config.toml
model = "image VAE"
image_size = 48
encoder_arch = "convnext"
encoder_activation = "gelu"
decoder_norm = "groupnorm"
lr = 0.016
warmup_steps = 490
weight_decay = 0.04
Rows from block 1 of the decoder of a small image VAE, named by matrix and row number. Rows with one number belong to one channel. Each number is 128 + 32 x the weight over its row's rms, rounded and kept within 0 to 255. All counts start at 0. Numbers have three digits each.
After each channel's rows are labels from the 100 images, of 14848, where the channel reaches its highest value: "colour at peak" is the nearest of a few named colours to the mean colour under the peak. Only what is clearly more common there than usual is listed. The data: rendered scenes of toy objects such as cars, trees, mugs and chairs. In brackets: how many of the 100, against the usual share in percent.
# convs0: first 3x3 conv (decoder.mid.1.convs.0.weight, 192x192x3x3, each kernel summed), inputs 128-191
# convs1: second 3x3 conv (decoder.mid.1.convs.1.weight, 192x192x3x3, transposed, each kernel summed), outputs 128-191

convs0.122:126136183110127087116132189119130105085146102101144082148139170116110170106129120097073149114184139124139116063147161127102153100151153134158170103106147106162126156145062161088113121163107136
convs1.122:078105113151187093086127179109116103099144134069147111157101114159140131120179099129128089139112114073100072143093100161121139137128126139174122146136109133085116179105176094086125115175158125
colour at peak: orange (32 vs 1.7)

convs0.36:158128112126117130126104042122147153128061105097134110101167138143126160163142136140196165143122107187116131143166160131114166152139146145000153166121129130153109107040090149141159159081125148
convs1.36:096082150142134085141128159114077100108146177126127099148059153105099089193129196075144129155094197100086163106116167111092114073152157126105178148134177142088150067132081075117100099125124121
colour at peak: cyan (26 vs 3.8)

convs0.50:182131158097098125098132161094114142172114063122144122056088193145166108134110101141120145120128139089073142073124086135181088111138073120149156146102237146113146071118106134134101097143125150
convs1.50:125137130139139096141135140162107078143151144094177128119141039133121130186156157137084081212120155164091109113206142185104108181079088128139138154160134153120092172124167115113150094141068100
colour at peak: pink (47 vs 12.7); white (46 vs 8)

convs0.121:134133075075080130117119150106106123090130089138117160137129169105117098074131119140170155093107173097137125114174123079134069161151108119081108155137216107044178067157192135134128096183157096
convs1.121:114059128185104072089122196097067093146102122128139063145148108169114124143142136117160089105171081172092192130066127139143125147099165129142146124129121108146102185158135151185134068145064128
colour at peak: grey (55 vs 25)

convs0.42:165099179101144111133122106092132134150117114124118137099115077131115145179135145152130127084093147109119150126143133126122138111108140110086107164127110137094097159182000136134154155132110114
convs1.42:163137115124137138085062105123135147072164106143159084148127099215121172128110118081125156158124139180089096104099108089157149077148101143132145127114139092138168079095094143138108119111164135
colour at peak: white (31 vs 8)

convs0.170:121112131124178145128111126091100122140137122138155154137136114131129109091139138106101084119177111131111092085000027099134128131048098148128126079106090061095141134119150114144163102121128139
convs1.170:117117088173109111114074126139073115122104138109119065133119082133110092149136110134089120088104156171119108179105138061138130099167082126127138163075148120148118142111123123122138156157105122
colour at peak: white (63 vs 8)

convs0.120:081129077099107163131146153103099147116165097172117156086121093119109120103149096120181128103077147166134100059101058143134144104156097117139108077120135121094128128137180135119091132150088125
convs1.120:152140127104081122104162085175183119100146143122081090109133085137077162149082166098113145176124147122134158128143086161147169115138146167146097127108102169118171200119198118146086170113162078
colour at peak: white (26 vs 8)

convs0.89:124094137174165129146105064112119089143068099047147091214149076123151137118166122126115153107131125109143172117059123108154155114124136141081114157125095146103162144159098146134143111207126135
convs1.89:172153114143124074115150051146158082138097095109144124134190121169169164140144190161159205193121107194100070131137106114141126143141126130105181194128161136116151157110173168078145121056144121
colour at peak: cyan (30 vs 3.8)

convs0.76:157132096153135087100149097146142193137126068130151133142097042167143113132097102142088127000098138112062136158112164255150140151098142164133127183118186190051136133121119134156119156146138111
convs1.76:142144109130147118161132141146140104164104170104188132103186149087177147172130150078077131178124167092104143102173128076141121147154142151142173155115099123099167112154162142155128119094127113
colour at peak: pink (35 vs 12.7); white (26 vs 8)

convs0.164:072027166134127118104077049223132119128071153114155135123137042161148166176208148123085146129165197098092146138186134126091113112087113114113135139150161138179126065066112116131093114092136123
convs1.164:136116137171150105116071121108099174136110052117124139169094098127127133139131151170183133150114129160090139121149090136169159100157075142176090128127180200074132220133159140129107092171131150
colour at peak: pink (33 vs 12.7); white (29 vs 8)

convs0.133:147234102157167149153152171156110182129106107129109108120102136102098145093075097119157125144184167104148116117120146120102125104157145102099140091118110133096084102158076114123229086117129156
convs1.133:143144100137085145139108085158162166183126192140154140136128164159139093088147107243144116125133153114140140149104096094187158113055155204082077110086167152099136175150127099127072189188123080
colour at peak: black (27 vs 7.6)

convs0.126:108048209118115162158160177088126080134130147115113088134145139110143154167174156124097125181144171143183126132137098102072165123140088143063141108124118109157098123118150148133054134165132095
convs1.126:107155094084151139069111171130145110130167153100138089190096124133161138122152102123122085113110107091085128183147176126153148159070103158139149115172187152099102154157164095101176053180099144
colour at peak: white (25 vs 8)

convs0.161:182090074103120094122170161112131132155088088107111109099150117134143134112192112129087132116105127108107157089146174119122162175106111125101105197103160137148129101129050130108100131109134139
convs1.161:190155141163124149130128061146054066125158125134155168183154125145154152159152104133115148098104153091113119171092087097148159143167141105122137141158150125117117118093083141161147136120157163
colour at peak: black (47 vs 7.6)

convs0.5:108148089108114113090150080103083102109105096090150096154160112124117195128198121114152151130141144168195112151128184114126163133116132143105145166167168133150148126130144178131225151119121117
convs1.5:152131096106083131161201104130153122129100139156086126118109123158178142097164119054089075128165113087128179111123095136095063161165165123131107118114168123161164145126111136196055147091072096
colour at peak: cyan (29 vs 3.8)

convs0.163:107153120151178123119134103137140146168109157147160145190147076102115161108176173122045112125165062091079071110121181159124133167087123131203119161134160116136152129099183189149083096071118134
convs1.163:109112129155082102073200070142124163071116114138190116092071131144141143108110058115121151144092061080185176155108116127151173111139123162128188089143133109101137079149110036172144149164146121
colour at peak: cyan (25 vs 3.8)

convs0.14:140062215097102123110133085088113145142113117071117130145075127118088129133109144136166117118131178150118175114114153122141117087087097099000085174110168112125107117143035145111150143098141092
convs1.14:096143090138181111118205090112185132079111164148197105111070126147109087197142142110131203119077090150140105128148108149074126123156099162095075108147104104083133104083120153151094130135156107
colour at peak: white (34 vs 8)